config = dict(
    cond_dim=256,
    head_dim=48,
    parallel_block=False,
    moe='expert_choice',
    num_experts=4,
    width=192,
    beta2=0.99,
    final_lr_fraction=0.1,
    weight_decay=0.04,
)
Rows from block 3 of a small image diffusion model, named by matrix and row number. Rows with one number within an expert belong to one neuron, the router's apart. Each number is 500 + 50 x the weight over its row's rms, rounded and kept within 0 to 999. All counts start at 0. Numbers have three digits each.
Before each expert's rows are labels from the 100 images, of 14848 (inputs lightly noised), where the router gives the expert most weight on average: "colour at peak" is the nearest of a few named colours to the mean colour under the peak. Only what is clearly more common there than usual is listed. The data: single printed letters, digits and signs in grey, bent and noisy. In brackets: how many of the 100.
# router: router (model.blocks.3.mlp.router.weight, 4x192), inputs 0-191
# up: expert up (model.blocks.3.mlp.up, 4x192x192), inputs 0-191
# down: expert down (model.blocks.3.mlp.down, 4x192x192, transposed), outputs 0-191

# expert 1
colour at peak: black (100)
router.1:599425477493496441500513515527498493485563573446506479492504618488563416526465477553530510470488494546475513431432516497486321471424498543516531491476479548574490520457486462588400435478550587487530471469444457507497517494578522578625440482482445520483466513499546582535546564548567503546536516494471602461439463551510569562590551450492440489541528492489578433525429547460519527496430470483453535539483505475485454574469464433470457438436537522549546632455435478571492499500453452525460544490507452475456553561468442542475510521421676414422488512561502531489528474603461518461
up.20:526497498554443499503419500470454461508556459502567483555567580461543540446503524543506466492534459523478535504518526477492480567498426471466440571513458505475568490446508507502475518475543514608471474498554475508558411477484514494449497484596515517435480480525495456441521548480562550397494664499473510486428395427547398438526466476632496544535521456632536478410574485518484488596466548521435421419458457557444370518468433543498509523467433448560521573474468520501455404611543522585442500526464513514484537514521521494531526473415516576472588410452469423440482522493592474426
down.20:489485528427548454449565473564560691536358532479508500527487428485526480523502484450473530473395624545626447540510483644502473483473591536508475576496508493574420507484432487514503520455519448408494474499496409509542541482453491518422545483527482594631353538499448494524470533472486488526473400609551459393511520544488489521475444474511468465463425555468445577489484566462396470543470476463503551605558509467500491506519534455411512513504568470498539566554552473512484518403556466451520545500490494460530459490480478534525521483514542454456494539479533523498495466491489532560
up.21:529568472374398567421486459552533472512486401503601513490465474459488518570432525534544489546529590517459440553503528542536564519589452529461500514472530404446519416577419466501553589508521575574537499591550442426573444485512459548513542554497510507530495550475542401485479428471579522547518470420580510524523483505522441507440508565487433549467491625614547543521496502506531506476544525465482494534499420532474433490505452477556460453488479404494472460467518503418493391536490556456585526513541506400506524554468449497477418540469481497477547476607465480617531519439597440455
down.21:509492422521506587537452436520489588464557546504479516397591451588495431512509541591531536502480461450563423388450501537407465490449530538530495457500462445517508466435537536477475543568518598552532421537505426478493550462488508548510534462548478453561546531531474517546519486403445453562579498524566443474433449497635488510491587438504433452457445481418550495440434433498468523533568535503561612477482563483483378514568493546531539423479432504459549515423546474582527514424498414530415512456475482535562560604524497459444473443505431398466468512477566533528532459479460528520
up.22:484587468460471560476554429513506465574553495545542538426474522461534554472480441513577481461513440460555499514535563417468505560554553525567373537498536450472617491539472446453530564576537520536512489606507492516512499445528477502494620502591518478589440500450555405477477494512401555459567475460539508492510434451472446490428510537457531528527570555569558504500582430460419460469472530525545486450492489475554456456457443511477427490491426544457445519461578472454568506532492375596553588545551525381459469528453504449578392548417452455548494455452500532516577556486500456570
down.22:430440554420511493467502486536408417474498412439555472536528515598537474635505570545559560490505463569490531540497471481445414445423483443504545538468477477536576494510399521494546548452480489520462539480520560444543503507497506519501450543493543522476484519523432472435433482463578503533425615526457554534476587421510450472556578497535503555440425431461491507613463523569567527548502556530485473502464395523511453517441571528578526485579504583505577503560415510384486415472566493505414509479530521566572508406498484533470529487570619444430522459589522561503463495495503499589
up.23:514422499604512471551517499506525477518474502508610485570552507475523558542491527489589498538401428517580448572588486573464480496488479468453422581419467505540531563488535475483497578396512493485549475532449477427578494532491519542549405478479499469439475541482453587540605462500541558528464465336613438542554482461415531515504468491460505482421511496561472483533403507485587556457439490582477437605467496496483568569517499524561511538507531461542387539482487510489503449529381598493570465486506492481464444372495482521459479527446496578461537607486508475542474495448550493447
down.23:431529511434498538531502515486553447458580514489546526487523486489564572552492520533546466517455453488480501387477477517474494631478522487429539486540465480534501555545539521457454439572432550469502392452509493530494629528525488456498534496496542553513373530484478623491477482560470567471428515588539413440487401470633525527535490534515515483534563464509516500462381481490467455461506550425560555570480547442471481401467513503491552464400489506542544545458436498568568435602489492445522521512441456547412588656496538463518477489571501360520445496515538542484506534551424500511
up.24:544462518453448540427424499513604443521448483491551571541492400451490485442499478540520507596529566452502495489454527522518501426559448439444548571561515381518438417526474454539442558507452455567458503498548443531547459572402535491506481530551543544534569494513581419516574473447519454464471503519563476627551448485528506538424503599519510556423539516527514466501515528573521421502607544461585510427481611524520486417531524515507554599503478528531440476495483572524468429489524455455513632521508475548532451461444483426517452554472467496462635430439537467551520548415447527466
down.24:569459497454545471467521526527547519541518462490622541480488518528487539417516451488470494523561541581430535413407482447508519486411539483481425472469468556526462554471490430514470507474533595542549451400500519521501511548465417574537524584482494429455483483552525541522596548469520470518446480453454428493551497536384427487549550607456458510462555480531429550490542470477502593549477530397554519436410397473495483466465549481509543545521416594579453509502508458537425489471611497429510531654546451513465591463456486576505555535536572489495402581551547493432547489447508470529
up.25:563451549496516519414468526530466498526519430488554573511419479516532469502551530529385459554613578436405452555534482451478493502526537537506590472486526520567445458479417524516386490482533408587498518407418536455504503522457440433478415482472510451484527505512518532418447475511541497480452539452546439515564442446473508433437493508550460650548511483618508527455549521552503504456480475518485475493429479506528417512499567435502538549459585519472555520472568522526474497623461544532489553580504444525638422405489496510537523468480505583546569648482519537494442526484445444535
down.25:517471487437546531547472455430442563501409596533467539502484446512470500518419464456568535546511504560570458524528568583472442440376525539573393433485523510520470510540469476509529448485477496486447505574526539503461522515536555485540534516508482513511501486487483547612567460529482549483588446497406520568533526537467463496462483488478530461490467503444480557541436547516517509523474399435503463558548444414504528539499518514424458623422440455418508479560548528475582536389538432469598481400494466430407445535544450373517431535540492452424406437450549402530437435549423513476
up.26:531541438377511528508480485451500465613522474538532634556497440493572461557468574521527471527533511521486422552478499465497516479589506512393576475524448422496470466571540496448513446522546468500411516541491578538540447439481623410519503480546530530544529565505555463517535462463572497473490462504560487506405444493490409464352444603563484501481510528506524602465485533504480484477586585538472449555573477545498442465502599521557567521495436453392492431571530446464443434542541571553516512615479490515480446431485440516563483402467427478480509523490446515566522506529431486489
down.26:502479487401529508400499487516526553398416519462423515492451414467510450596444459509535532457486534543417513496563575430452491551549455590505610450544568634512517441493475513494513520541452473515527522384463475442499454478469477493527559569548476582465526542533475506439485531536468474483422564494570462439530523456609477453503478555460576476555515543396522393470520505541430455514461437470544489479512544514499463448465575489571479462389526483533476598481516463524504492526474514476510478520430624521477541497436484584547519608550490534531488393588487545518393449463397514524
up.27:561468582515532454538487495439452472499522629459539524511571508584420595572493538472506484452400454570515478545426514544533504351476553462471558586494483529450443497492576445478447516531525515462495486469374495501452528496533497546423480632468477466481590576473517491502539534460570447568463421555483484547494500506439575476507494484504438491459440588433442487545524492541512438452531548495547433531538650517507500518485572480481579503451526429522506504443483544546524485466442489476544518430490453461507513547554467588492592475434476452582501543505456524593555497576366516594
down.27:492505501586447488493523506532513543445497397482473502428471494456450442496501507526479485445523575422514575514489295527455465504570439528609521459454493496476525494516491604466535573510470465530457454505623494479521430540466457534576442494478554574470492515598612455498477425486472547435420569492522570522512574503476466513525479503504468456469538476545577539491474515466562524532530539500551573463379450498538473354508394475578455484564560525502498528460430509513481521548468512547493512552523622438539542384431454435518443528499521530524484547553510475408503500442593568471

# expert 3
colour at peak: black (91)
router.3:443527538509459508512536430481438508524511476536492581495382449520525463520466506493422603477543514472484503502437504489539550507522549536571441378514466439517522457328458466646378501505542398516424594524461502487574516481536434375527534532535493529516538484555526478442443546542475444484523502454504537516485487505474472477433556491547477567520542545513526541444476416505498474469585525513556467442462509537585462453485548435464480473533457540495552740547532565460469374500467503513508584509414523554537536481523421479464459458531529509511510592511495520504512543510488503503
up.20:524433482502499452473478616483517479536411583536513531519477563392485520533522539503456477479438426468454499489504489560534532432485477506414484411516517471560471616493553520453449432515484491484437501416457584471455459452530497421429451464515467448510538534568535578433481436571456461549437404548606517501547572570556490445468514432527481563502552478492475626542481527522451498569444581433465564521501492513576462569599405481538533568527544462486490487527473469484469492493492585533587579524507463519501402441519548570462416450483563532541646486473518529576557506565504577455
down.20:419496403446575490486442484501422523562480481532496497528482574486399393533525458481501566533475552581423455476530504563491507481613561513570457548415548487508474519471430543464485511517564450508542498518579536571446534483462537517535492524480503543475434532545482505516585394459540425551540508520495514546485550527440557529500510493524444425415446495416388476414470459501588609505404427523454517467410472472516507574513532455503501593454455508494456448445529563539531531390588520484517531462457450405544473562529517501593507417561430508389408486462549479535586490527572473478
up.21:576455483499558554528535461511562461455430539582566518498537524503478529556452450458522543461426612506501523492449540515468413470583405478485451468507560533562464478568538584460532431397455552497536461504540535457528478530482477466537538572472526461540531562534448537442535498555548445567507479543489514459388449566549456427479576448547502471427576436357476393533364558565568537425526446432547513533478593452432487612513463478594528506516504548512510500462490535424512537561541553500416446503511545546561427471506556488463398482497433431519519464500560567517460509517512534452
down.21:460493513556599427519448422423497468523503406494487450508577469471486550521617512449560609504600482443541522509559518539477442441458525536439537439387545566480498468485555498417482493483490394442545505607633458484522532503561492496391486550510469516479576541472480503506549591493460541528528608584485493564497451538500540492486476554501438447529545496525455522493461505548547444380477473504529488460449522434485595388485509434542465498525457531530448453493463545445511554498472492458505520498446473485465627572511537491470552488551459497431453589532496500507597558612528385511
up.22:520466531507439468516467518605522492475465519485514504620555463520534530475399579453517519590480539511507438511587603520513391502525455447466492524509580488550519519469542557543429548357487403449443487435559515561456454516520494490515411459501539476481609499464536593508571458477483446524444477397498437470537496481563435625540479537484532534527525397509527443523400508428510537494434424471511442561459529457493521527546509495472516545480502530639461569475472560473460488495508485513548434404487450494512463432382531446439450551478582433411505406526544501497479495584521462505
down.22:507496454471442435481514493398540703512537454474483513514464485564513420534545490595448493401566531564427465464583503458538540527581462570482528467499498520510478498558412527440532487540475529557503513516553470484453509424488534498520505507458507492467456552515464524497499527545502517476516555567519515235429530434650588497498512573460529454501509528506580483576440496508538535557522411437472474506502486489507456458531480584449468516452486486533550587449469465473512514549500554507422573542461512582545530513520504577477513468493501524497438519448452585518522471419398482469
up.23:512493435501542502464422486475587505453528544537452535536489529523439506519503525477463523598439549414464561517638442410486450541474468418483433499452448528530500575455448524391546481444480545525501485480516514465468401553481507484499538512591554546531501509510577471398499496457416506507511563509420631514467384524497561431412484498595456526456440452471496581470469536587504453559512476487511494516581532472416486485543461547529503528486488449465537557482563656478489500527508521507455496556559420408420377508505505440532519441532514539521604539434485491478478424552584461583
down.23:501517525525552596458511504474472590439470458492485482397431545450556559483597450559544473515456536530565431518500469555543513451497522560536584499526465400447462478554568492610524534597493487521497488523496502452459493451469497514440460544517486540451415509647544485558514396509602541481532461504554474442584530439539437488586513464410520527417562413525533476489533513446419456536450589420500540504468481559526417573494490520506418512462537543534470578484441436633399459568465459521534527496486521487516544501534467546561482489425572486424432502524466437530498473412420564527
up.24:519481464471558627480469504447526468536532538463604518466521529519477491485570512577510459524540501491436563447430614488491468616480463510478547557462478437466522450556428573440475501458519530574565451504459415466530520490452493489478552479498464449483548634462499533454411504481506537513462479509615554573545413492511375469418448492523374576489555500480525572475559513524504424514532550456509590516449590445550406444519473532575566464429587500492502449526479482423458469517538543517478529566549508523475456546517447495406543541450524556521599501493438558480596586539479588510
down.24:488365525533473510463536494469449510510483548449510511421495471572434537541591465414556584514551369482512498469544481504564393462372592480495488444454443497564546479520531427529450470418453413524398525414507538497459493539507526421560491499603517500558497541339508514534492522496424518578520404531406532438450523506455563570487499598477496502502485464494400527584474606535542457443523420491469472533537550473477504618524478499490523531579515508480481465497512485452559545413487496546490499517475484508589480566540447471518485481541486429527514516429550463452549506501440417552
up.25:557521387493556510502527485502519480474573485518511476523616580404502471470527498574511524491500554411543462531479550521409454524501494548447472450574516529573441464508418467488430512403439506488434522502473486453549494467446512525529548535487587418524540476637480543605423366483522478514459440447543535490525440491513547497462528497434481508495608563344627521508487494503555545442476468443577593442450515483516532507595463545548510468473397494540482540599513541506362537509515554496520540488585440429479493499458497565457474527498518510488497447576504430504418433494474523487
down.25:489473541568458491521520509401522467537448562487482499529508490556504497488501438357382554484555621566447535536545530476455516517479540424505508404458444481478521474528551471507506600491485438401480521564500451559489506451564444512494372486506452479531578549475456544565512453530534486479485526546439468549539462453521420578526544475560554459559505514518478501483559553489433511420459452523504432449610465604418491574515516458459538485543468534449462464478468532433504447562506518555634513474477500475466412465628522576511564384535464484527513457505455529502557477339505562530
up.26:516478529523467525470414511455422476603458523451523486482542455487462491581569522488535431542518453415556507528495509570472459499525469464418499439616437434592474539478456456450504448492497566616551554568465516442435450556471579452469626418445537542547403524498510481402571449537534550499524518392579431561535449492576504546420440546461435558463440505533580495487523532474491484512553548522473475505486457480451481466498575530555535607525408512528503463543449560477533548535519542510484539509503436448458503509594515477497486558524578448437586415548540385529474484411441556479
down.26:508556534435524527469553430568516758439520558510471580488437512415509456470538428490508450480469546542483496553535448403469557442495447601528509462441549548536490516493503465545502506550523435414470504473452528522497451513509480472491463491559486530474460536558489487483489485510518484474474485520501572435561492442546446490550553459478556474511545492575619457481504452507459436496424439431571481491453637483584467440481420416514512563457594553538452555448492461638485555478507524427511414512510613432512542547433513518525449488493478506543537589462516514503480473430497421526
up.27:460488501607540517460454563484485484496498477440471513515478518414455503515496561431527495506479461463539488533545611500483397563378567537560474542515549477468514516537423572516561497381466551538521458533402511536512481523525437539456464488477487414598580511409448543494602437501444604508497497522517356514520515415539414461609457519466501473559478486516517589421539601508464414521516507438441526536497483454492407460455495582574544472507512567476556454539523570432472415497514548581508513585468539430523493551546474406488554580477512456559480467547467503516556485560528427488
down.27:504427586450515453546557452521558409450589487542523497488482537467420492556531475430488482470566420493467558560434486344489526496438449541507547532515537562541550477522495469470445530444468538487486478470448463513448426535436508570388491491456551530500529602512496493644429560443543492548422506467493444465517542539468547512502454486527565532509508417504420437472463564497475497534471479567596556564557463521564591508531401467559526539454631466580443469542438485395512449463429549520470514600521531552480562486547560522467438408455460536536549504530487540495543470529414568531

# expert 2
colour at peak: grey (78)
router.2:397538555508497586566415561468494469580460491556432471498577456541537591456553523516493464542479549481541500596559544529491458512519473414434502572512459552475481509656579545446531526503571510526554560495571487447433475424448520555433486458438546539466475507456525416506495402457446491500480507569499383582502512447520456465453354585456557486474466482569474508499567542528502453593501489469506466505513479606463540480538441571446533535516511469478465301511540511494548595499548478506534455522575518456511458471518566472518521499500422517528477431471515469525484492438568425522
up.20:559574542477528461540520460501444514465448566570486510506540473519476563453453459600434643405464514438528522513498451589473537510519462458644551561455517443543489463465524569555436535543563414423508552524544536435514539530556494541595469536567503436438576487480528483529445539499610515509487488422454474569484520480503480454525482517565449464396655529451477490500497479525464449456471444463580493551471515564572549482476506414489494422492582473531508505452503454502442508512468394439584454523458524585491479430464413428445395494488436531525551444456569500545512498581483474476
down.20:489442471524495484460487475381566508523523497401530411506452580566509457543524526561462461608453541458580515457493392431532449446564556501433410523551402466463484520511538585437478518539473560547394487472494469448450449588517544485551469502487592525547436509478506475442497462496484512459480490477539556471488538549411629588405530526554559511514450444515413633447453489515547432546563540541439398504523493512449446483547480580545494613450459483478591528494532507447541473510524525551443566476465514579563494476546444460546537541460563473520510447521452590510564523521501566491
up.21:556482556375438554459426450486444433561432561523574500586553584609570555506510595477478593490481454494455484491415493500568488507550449463503445575468585492518561515565570481551541528534583476555477582426451451537515634483516562427450510489533526447406443563499601527500488430513520505529416510489483511564475472472513458487502454509505458558491482495424506415494604508535563497544437439450482534460517476482525479436482499527422543496523525483643504436503455562504455532462577475526481440555414439502530543463470445495520465544438453475447541453573528485553452526496418564410
down.21:422540497514505506513461474470513574477550465517441600541489460399550451440534419501502466560558474508541407466468446552491468440508481505439515523550495483516525554522562504580567462511417654437490525523494489391472438552496461432463432517493492551482446467491487556514531542429456528480536555498460410393557588459393497435529435489543440468396527472457456520465485452573455484512495490498581504574506533549536492519579490540539452495509455579322523533425543510468520457457468545558513478458451534559546574490472487418495459553469605429580495527469585473415572488565555514495
up.22:410441525524575486489506521585575455465632447536534515567457502549458494557510485452496485551590468481582553486595453470464452488525494427514539500477556579550500598519585534547500520417533388466450547404512575477520523450486467472431439480513484577465583503499521543508453534568485520439529515474500467536575450494429539486451509474580540437505534496437512466423555515462583529516508446469470551436559507464499539494402420528491548561426522547406471522473616500396477503532482532554475424570493521586604460409501509469510511508420477467484502516421530514498512509574372394528
down.22:539545502491475428581582480591423528513387501482504551423509492466488451563477531538551593529445550520512515543581503491494516453419535531526506452439510432496486480498474452540430492479528580517507480495475485640550497544497504587560571544441387526507449487474402480447479399419514473531508409434466496479498489447508490489562533497457520477484429579570573525538469517511459416354507553487478555594521451500539567519486482422568490530577597494617527570504489543588516494564565541498503553520571580419431504547489561612486480418541514541457585489456490473547486469540490477518
up.23:526488491600632477475439518468516479442510565572419567458432436511588390364440477502496507559552432455569444536531503512429533519572492513553487548504566483466546552487447497526494494486504517486540491379470502419572559498426566617672499506367491422544502457512520518511457499505519558533472544482481503509483419409526530491522496490574529443470610557478469540506392494493466524556483483573502480546417505531505536428531454485516569492367458494463516522408470477512536504500532548493457579553529569557622505535452481439516519510487451540505494466460455536481477533459489499527
down.23:527531534460497490554500538496561450555547402502509500496537578580485556624566544507568580492440502553516508485422510519541519503496452572516440520490441359471494505502537553539488449426476558458433560534595437468432503564520477487491461577606515413538472458518478519492465517481483471530548436425526565539608485565412449469468483527455551447560522485582451497515557486544494501415541451512516493415591478537508345431494594441502394442458494513575461502480401536510482499396467508519534564574531489482513467509389426446480480548485500420487491478584433463493546498486574520527
up.24:540433431473495580512506510488487470543551558526523505495551500522415517482455495544444485474544549459448487507413519484497492570584575446421605511547489449485514560509472484469485495556503522512381478393443480491493543525447499378518392457536540457549531456560472597461458539442534513458505490509473394456521553565425560485549556501552487455487454539487504503402414480526504520459551533597586469437539506431613470497524614566471570436497508428530509515398559484466465495515511539547605559485470505550533448473530418416494404554487547521529557569551541588430482556428427511429
down.24:429569481496578413511483466442535503445555452408481486518385424484544476500526490445512552491528492499538528421558511523489539373476474544547383513459471554416521499513497473494532488429513473539617577519594490552406473483562431482441538493483515580445533583477483504601520463615432539476506508442505492505441500543482490438478457474384467546497501495518557447601451503489485402534429508455438463548470530515467500513493477503544544560536484588467502418521467593475539422512516461424489509514504406453458555510539528496434572496574392505457526451479496362492451506496562452621
up.25:445539433460476499559499454528450514473611434547556506545449535524554502552470466592432453526528415614467480551517521445540524518498481482472451526569479467445567502454554484486502456509553498487437483507512523503536401453563393440463465477515513569539499487524472572432557442507552547459416445476458483437453491536450430478587504562481546573559462572598556505466422467475500538461408524636527520484491499469489452458548621496501494567420453534549604556437488507466538389496552583498501491524567548636528602461446472611437524504478477532543511526442484533487455478552536418496
down.25:583451539552526429494496529469484463525484461465483610499549443526493581446486466463487462484616482405544542503439514531468463529529544648472557533454485559597540539486497493525484594517590458405560506496538439526474506490503565554535444489376527376562560518451506397474446510445397541569487489440488471529516543472455459524484513425524489463505473479483534574472505581568446531543518460471582504489526509524589584489487443469444459379524573597396402484442519494451515539471515462537585497520519540452437479443449494380510445417483524536525516491529471406462562506515517529492
up.26:511491488551568463445571439496451459495503526558556533478483473509409507594440491431487491529453581481566528462485419500452515540489540522539412547396507503520540500538558483500516494485508610461402541521464533441551503569539538492539509471507555507461466459516469544491524414454550455522466553484454528468522615490577541428478564469437510460443464537489582570392423497472474551481503412514464525651590631464490496495538461466532536478473472425459608520472495530485588520505432541577542476522544578455487400541409433553415487543483520472488502636531444507397496479573549464531
down.26:485408533480541447435520508397572498502420406575470481466444498464531511470466520579517477430535544537407482504484423539471390479497441539505499458462520473504561462498551544428626543454510435465531455460495502563441533462440483526454507466457458467426499539469495506580466486472528483584469443590577552535488453481561489590489508510532471431468387474509538517421480557513525537470489511511524572424545527453546559493513342445512484600549465542434469513562542496551425448484399574556478487475513539490430469559519609494539459489399556468494463529460522418415459445482398417541
up.27:526432543475558523456571420401497421587571383536608592441469477585561577606513482404449547465522638451594541554518527511456535438484516559470434508503441453466518530545507505449443614490597541495467507549478527515499510540510409433463525473503523459478481499498570508484453493556487443542460523568428494497539575441492440447467452502507464492464508552526535503420496475500522479552517470507449494448444527463578488508522403470500506464472563514560506459442519542570569493539529505498560523492580569588542530483438444430401489518376450462555511513595591487498446516550435489526
down.27:481484564461444601567501473488534488489471472460467483474513518499505509511433484495482547623456542485477501480544517488537470493502481546436502479551461476397591517499410466574515469585525533505372540557442548548457417531507504474487578580442497473559464484591519556447477473403469570495533510425574567452438508417518524493530555506490470560505500426415496546580527532550379475567440647492500412557438513506495472571552526571503422521441470464524525528579418460531456472560526433397434527536468620585487434532536425435512458534553532560468561491515508522554569555534506530540

# expert 0
colour at peak: white (93)
router.0:557492434514547499415561482511609486435468432455583487490558462432380503495520512436558445489468441508479504469541441471467627494553451457433502579488610441396477547683516524329593515517361482446507402483512549533508478588406561548436568522515497441482488514509408479534517466483544580463463468485516458470541504497481496481450543448485498451454448511426396526543506507504476539428504538539514535521539522415461560516513528527622556530517501475447420464507499457493492510493536565459513419488499490501490442471491555507541512523514398521509510512462456455490472476485511547531
up.20:465524512539460415516511502382515502543437513563427559570523416465511524466523498508562571622523544463468498574542485577441507402443549488548556404479582511521507402465459474578436512484481430470554601459480510543550456509534588507525501407483488513457436590487523537529420447364496497519480553500580474538432502524527597510531466498459445547380506552437485465444549516523558454470452511477568443582362506479512466435475545502390443517488556503506476504507440504519545486417436493544598517522512545509548466406501462414449514475513507543469542513459569541533528561535494581501
down.20:511550462481491526527507453569484478470572454475432553499557490509525488405458477450484524399463511455554600518535541517496509616523523492524475566548569480447578469506512565429446451499509401544560549540556518421547564465481465464507416476418371437401483582614571480588532618498519508534480467490427407517461425537540426425458510518574503540549556459510464520463494508507460530611395501535485547445596401525504502403535486470437495487422490415472529564529460559494444524522484461451430496551441547547431499562479493529530543507455477510469527424511448405520493530535470448496
up.21:598501526517483457559483504449512476503431588464471607499516506637585462520431407551577432536467521613510485450504504509531404418461465496465547452573526510529465529464501404506491464558528595492478485488472402477498473515514538524542509566492482484499435520456602522453517631503591508568554511430476524492425559609498533634521502467536474479481536513455497510570359500539416509492527574605502476566482493495445481515543481444492483511419485469446589541490484443535523524488445464441527480481537453476419516500492440549495513458464617472492498520549458556597528416525403527530
down.21:522469466427510380471512475508430495509533530543536514419538466497466509533479525488462506409470524386566521610496452524419518469448479474511562545369486502492523437533528554494492531431463490552567535444559536585487609496472532512496476389523509501548491464521498478526375420496486518497495479575473565531483542354534461423527456590513414448497468552520537475501527501455654517386488482494500541572472546567489465482482440518505513438610464500550405531483502513447510479556559503587520497604512544493518500475458595513523531512463455430486614579473428456508547497499532421420
up.22:526543503473506529551539543552439519505485496533498532484453525440555493597430536479518479547469442487475433436629548474484409532561559467566502423595644519527638413501467428488497421493517489524556523439474506575526474432580480529517536432565611481471530495451477546425534564455518522471556533507531438482534513473474459460439497472542471508565484410537589497462480471372536409503419447524452512492475451553488453551564456475527411505485468526552520535513508440551508495539527427486471592406484518548483575459511521502479556464452569392420510519429595548420452552433501505556
down.22:490502555551448388490555547475472629500522453515484424523483524625498519495572604504486525396455516507520528527446461545528458526579518534461521512553523557532571502489542590380492528501453388587489545563494548471514438447554484513549493447464569600450544502483522477436546539419453499490498465516457538342486550550401482504468498530451417461501576445469500527467467520458489561517479520503591461435545486490501561539505507455536318586472510407517467436526444516443513473578479507542565426554530416554415511520504505543506457553519535520484462451547438541466488497548525438482
up.23:595439470373440520478507538539522453483519430505572562544407487533498435527453459570500460498441476325503474544561453512464558463564502463524526390514602529510417422568408494511498468581507498526535505478509480548552490481471466528544494574535473525479556561477555564501562611578609495469537510512530442492516490523542544419437548539562442636421512537482570561468596493554492430444464419509516529462494530496529540477457514493575473584499503465480492492539559533449371469520539513470465567572473442499581447442514408508535477455495491532538507513495579444529464511451513558549
down.23:510535516563493394431464404549387534477502481498453485510514458468526490488510450488493435546483480404461550406453523533455458451481579410597558465525459530488529478521526600526460439520498393520503446443449538529446417530515569508502455422460451525433479556527450549496406565523543415422498490478548586471545529485538543529484526446627536435461545517472523460548468571536609524514514514488461478563498442672499634475542479469553516491515588521468500506567468508494460468455538436515551448486486531500591507401496522561477510543428554404514441501475576539438440428453492482501
up.24:526536525525568481525533455459501494501579526539431520516510405487544555452522587481474612499488562496450507545495484477408457463445590486593565582459522523564428496440441446488403491489540403452556621611582493464532473504576584525554442546506476591472517544453605457532487461461464549496544585488497527567427486527499536519547511473559443496453557396402518425437487505505520496402431511529501467567392475551553453502450440474412491485487498496527506521528538539518547504470426391473422555548427558492500563443507459428423577475499489573527459437480441482499527493569491531482
down.24:495454490480466563519469444572540590504427521587423506533502521455489455517444457563437495484427542498517545529451528517519460451529495504432513470544522424484503554527486502537471510461380537433390478455529473389380527465425479573497592504426500563544552434483486560570526508524590492467524491496562476494607429456471527393461559465512532455555482483575493477559576495457499598519597520481557544454506441590448467549508476438555487451488484504455545529492568425565473561584511465494500416518546551573536452507525593491419508491386589497535571583476483510547475422442442501417
up.25:454488519511555525515532423541447493469503503521536467485437476521395512614457466446485545463473547458515491463520407469467528481474527473607534507436578525521587565521609507443454654561467401446486538517479540450468517558505416506470556509550446536497496558436451555522368652483454504498584463477550571611534483502433457475500508532476462488524553537440468544595529479493471486507514558489677566441482582511538558547462492508504458474513513475447494495500519445506467488521398507474528422573516534475503558460443396456539543519504527440478508490468503556575525517598426482439
down.25:515518488484423487477475539463563595561418520454482520480558550537487540383511534456479524556476551542500518404464420548540362502528589455516438459538444470496442454511472437579507414482584671491429521580529423575499519460473514490527367449474547484522427491449549463472520506506485484499519483487471533523527573589461596540477480534500575593402481428603439598492505511460561487448504435506505414497504390471451476508530506569458508584439408471550555511532534545461458475487607535513487528554573497535496476474573462505511502485513460434460483548482528482493558491456535574516
up.26:594479445440479460543512425450470506554437506541632572468505491586443454586423418531513525551519478543515439429531538488498505523412584526547506421383510529504537481459534443520414571526555471466521494478463456492510478462524453421502511520560481448445420609489517492576344561440461477568397524533494529472463506643473497522491546451537538538473471542533521525534494451566482451430551493495503479427462547456597470487498540471479433390492498567535493553409539473487531513427475509506561533514458537543443537569439448478587461496469544593431498560527580523532590546467499527511
down.26:461497502509528529560536540497473557437521533477438513469544491518562449530450493536479460533415491466573389477494498418585494487552415578499482608562507481466473405521524488631443439574488564466366451465428445550533532544501466469482497435491501534598506427533537470458491523524518482538528421532578653553533525435518560495423531539481484487506533496442518450516461470535466510542459479468537472525483521548538464503506486397501447527432571408457596519420463479429564570468526524510471477401527520454532566400440495460484499487439397464586502447506533566487471459603416592536
up.27:523624435499505483522543400435427504473468457525614541550457560563548477526388446524443474537439497500495566450475454504483569510542531587504467480532528501473425532411585508588435548597482468537458536530405522505589487446552431455552525422544488444517451507513471596430462563561563465618489469489506571471462537514443557495443572494486495522486573531502531473501412503509468537495501487525467516504479500488666572516462495436503433517426573518484535598495531493559472466440414456477542512492475550531499516408391485465485507449439545507520483579467543608516612470540490504483
down.27:504437495558447458408556559487519552496541579507503513529480493486422530585559497542546513511562447474492424555544413548480473396459477490550499435417491478517524546492492420465541438478464524571455604523537545437420525532468553536513442512510510507543577541485396502594550415461454518449515537548439578455521562531475575515537441430453387509565432463567557524547551560439586454431569499462555494542458503459441550492463537525474552488502440434562431499516529506530532512460505575559493444478600596448439507524572487457509500630519556492471529467401518444570444483448512601434